config.yaml
arch: "dit"
model: "image flow-matching model"
dataset: "gratings and oriented noise at many angles and scales"
train_examples: 395000
image_size: 32
horizontal_flip: false
conditioning: "none"
objective: "flow_matching"
cond_dim: 192
logit_normal_time: false
norm: "layernorm"
hidden_act: "gelu"
mlp_ratio: 4
head_dim: 48
fused_qkv: true
qk_norm: false
dropout: 0.1
inner_norm: false
moe: "top_k"
num_experts: 16
moe_every: 2
expert_mlp_ratio: 0.25
experts_per_token: 1
shared_expert: true
patch_size: [4, 4]
layers: 6
width: 256
positions: "learned"
optimizer: "adamw"
learning_rate: 0.0012
beta1: 0.9
beta2: 0.999
eps: 1e-08
max_grad_norm: 1.0
l1_shrink: 0.03
max_steps: 19800
batch_size: 384
epochs: 19.2
lr_schedule: "cosine"
final_lr_fraction: 0.05
warmup_steps: 990
weight_decay: 0.0
Rows from block 2, named by matrix and row number. Rows with one number belong to one neuron. Each number is 128 + 24 x the weight over the matrix's rms, rounded and kept within 0 to 255. All counts start at 0. Numbers have three digits each.
# fc1: MLP up (model.blocks.2.mlp.fc1.weight, 1024x256), inputs 0-127
# fc2: MLP down (model.blocks.2.mlp.fc2.weight, 256x1024, transposed), outputs 0-127
fc1.132:128130126129129126127128129127128128126149129119128128129127127126097126128127127127127128123125129128128147140138127117128115128126173166126128129129129132100126111127128129120128129128128128128128128129095125128165129126130128128124127128107122128128127120140128128126127128129127128129127133128134115127128129129128122126130128128128134128129128172129127129128127128104132143118128
fc2.132:164131128131127135127126128132130130130125127133126130127128134128127113127125129145125108126129142131125127102105126107129123132127138125125135128132128127129128127120128126127127129126127255058139130128131154128130128126124128131127129128120128126129128124126128129129094126129129132131126126128127136129128128120130126136128128131129128127129128127124127132127126129062127116128128
fc1.133:127126133128125128126128174124127128127128128124129129129129128132130127126126129128141128130123128132128125107128129160126125127130128139128127129127145136128127129053129128128127130127128128128128128131128128122177101129128128128199126146129129120128143129128128128102126129237129131123128128128125151125130127128128129129127128128127118126130145121128131119130127129255128108127128
fc2.133:128105177127128126128125035128126131128128128143127128126124121127135125128129129131134117134128112153128130131126126141127130131130129106052123121127128128127125129185127120126126128113116126143126092126127124130163127129125128130127127129124125127131127126129128128127128175101063125127128130127128137128127136129128148133127128130127128128128098128129128132134132128000129127129128
fc1.134:128128128130127000127128128128128130128129127129128132128127128126127128128128128128125128127129133129128134128129128128128128129128158159130127127128124128128127128127128152128130128127128127128128128129128128129128127128125128128126128127129139128129127130124127129129130127129128128127126129129128128128124140125128126128128129128128131129128127128128127128128127127127127128128128
fc2.134:128130128130126013128130128129127127129127130128128128125127127128140125126129128131128130128085128120128131125099132128128130129127153128128128127126129127128127128129128129127134133126110133127127134129130121132129128126129128122126128128130132125134129130128128127129126125128128128131128127128129132128128127128129128127129128128128128127128127125137126122135124161128128121127120
fc1.136:128126129129128128128127123128131111130119127113128128128126128126134233127128131061129128131067129128127128129139128128128129130123121147127139113128126126107127131129130125127126128131129128128136140128129129128134118129171127128129128128120115127128112127129126205127135128132128128128128000128128119138128128126128126127128126128128127134129128129128139123128138126128127132133128
fc2.136:128097126128128128127119127124130127128124126122098128129127138126131000129126149129123128129103127147127136133130131125128127115129127126127088129125125128129128128148000128120118112129127134154118128136128134128158133129128129142134127128129132135128119128128126128080123128126126128128128255128127128129132139130128113140128128132128128127128126128122127115128136074129116128128133
fc1.137:128134127123128127129128128128127129077131129127128129128129130128126128127128128127136128131129127150129128129118127128128127127128128155128128128132129127128128140127126128129129127127128127128128128128128129127128135128128128128128126127127127128127129128132207128127159128127127128116122128128127128129127128128128128128128128128128129124128121129128126128130128128128132126126128
fc2.137:127138121127129129147126128128138130153126128126128127101130122130097125131128128128128127126133128126128126130133127128127136137129132131131129126126128128128130128132127128128128127128130119129128121129126135130131130129131129127128129116128128124115128128128075117125130127131136128129128128128127130130127132128104125129123128125128128128127128127130128129125130128128137125125116
fc1.138:134129153127128129131128130129131125128127115131129128156133128128131131129127124127128128141133123126127132120121129128128110127128128127124119128117139154127130123131130129129124129124128125128130128127127128130132132130128122143131130130127090124127129128128125128131132128128128133129128127128128126137123128127128124128127127128129125127126121127127130128124129136127125126125128
fc2.138:121128090129124128135148129132122128128138135132134128123128127133129127125128125131126137127121131112122129129118140129129121117125127128126128126134130126129124130127129127126128125128143127130130124128126102127139126101138128125123129127131125121129126134129128136129125134132128129133129121127137134128123125127130128122136128148128128116127128129128133128129120127128131125123128
fc1.139:125128128128129126124102126009128128131122129129135128128128128127119127126129128129128128133128128255128128132128128128128035126127129128124128127128127128126128128128127128128126127128128130129128128128128128128127127133044127128160128128134129128128131144128128128128084128129128128128128128128128128127128127131128128128128128128053128129129125128127138073129108198128128128129128
fc2.139:101130124130132128130126128255128076126132129139129134022000127131130126124130127129125128127128123055132134126124137115078122123122129101129129128165127128129128130142117127127115129127131144129126082130128121127191127170159129126127106118193128128239084128127128144129122130140122095128104129148130155129127130128040129000128128138000128050118128129100127131128104129128125138128129
fc1.140:130130098127129131139128128127126128255126129110128128127129128123122128127127122128127128126128128129128131183127128035128130128128140139128128127129128125114136125153130129127128128128128186128127128129131128128021128128126128129088128107127122129128129129128129128127128128101126128125127129128128125128128125128128124129128127128128130129127129143105114130113127130105130136128128
fc2.140:128127129126129127128125128127129132000122141096126141128122139129125128127126128061129122125129180129128125128131129000129128131128122112138128130129139129136111127059130135129132106132129204081127130127147124128017154128129136130133127128131127129130129129124128130129123136130128127130128128127127123130128128127129070129117128128129128130143164123121128128108128133142129116129129
fc1.141:128129128134115127128128114128127148127128134081128133130128126130129128129128127113120128128136127128128129128135128128128129128131127160126128125129129126255129128120129131129128129128128115130128129133150128127127129128128128129127128130127133129128128127128123058135128128128125128129130126127155121127127131128128128129128132128128127128117124126127128131128125129121156134124128
fc2.141:127127128129137113128126128128127102128133112105127134121128128130121128129130128128120130130120128131120122129093130127128126128130128108136144125125128128000128128129126127130128128128130129128166128124179125127128129128116130132129128128130130126127127130129131182134130130130127129128119130134123126124133127127126127126129128127127128129128133129131129156129129127127129124124128
fc1.142:135130129126128128128131130141000128132150128127096128157127130121129106125127128023126129128135128122128134135127128130127122129128128129148129128127126157126126096128116131127128129126124128115133128129128130128145127127146128128127126145127128127131128182122015128128127128135128125061128127127127128106126114131128121128127129130128127126129129157161130129127125128127102154128128
fc2.142:131081129129127124131127129129134128128249125120128129129197129127190127124126135138122130127128128126122127110126146135127128106126126118000128130132129123126131092133123130145127129094129128099130128125125125128146126127255126125126125128099125123230139129128128216191129122126128127144101128129129122128136135122129098128128128172127128131123126125200129128134131129117136122125128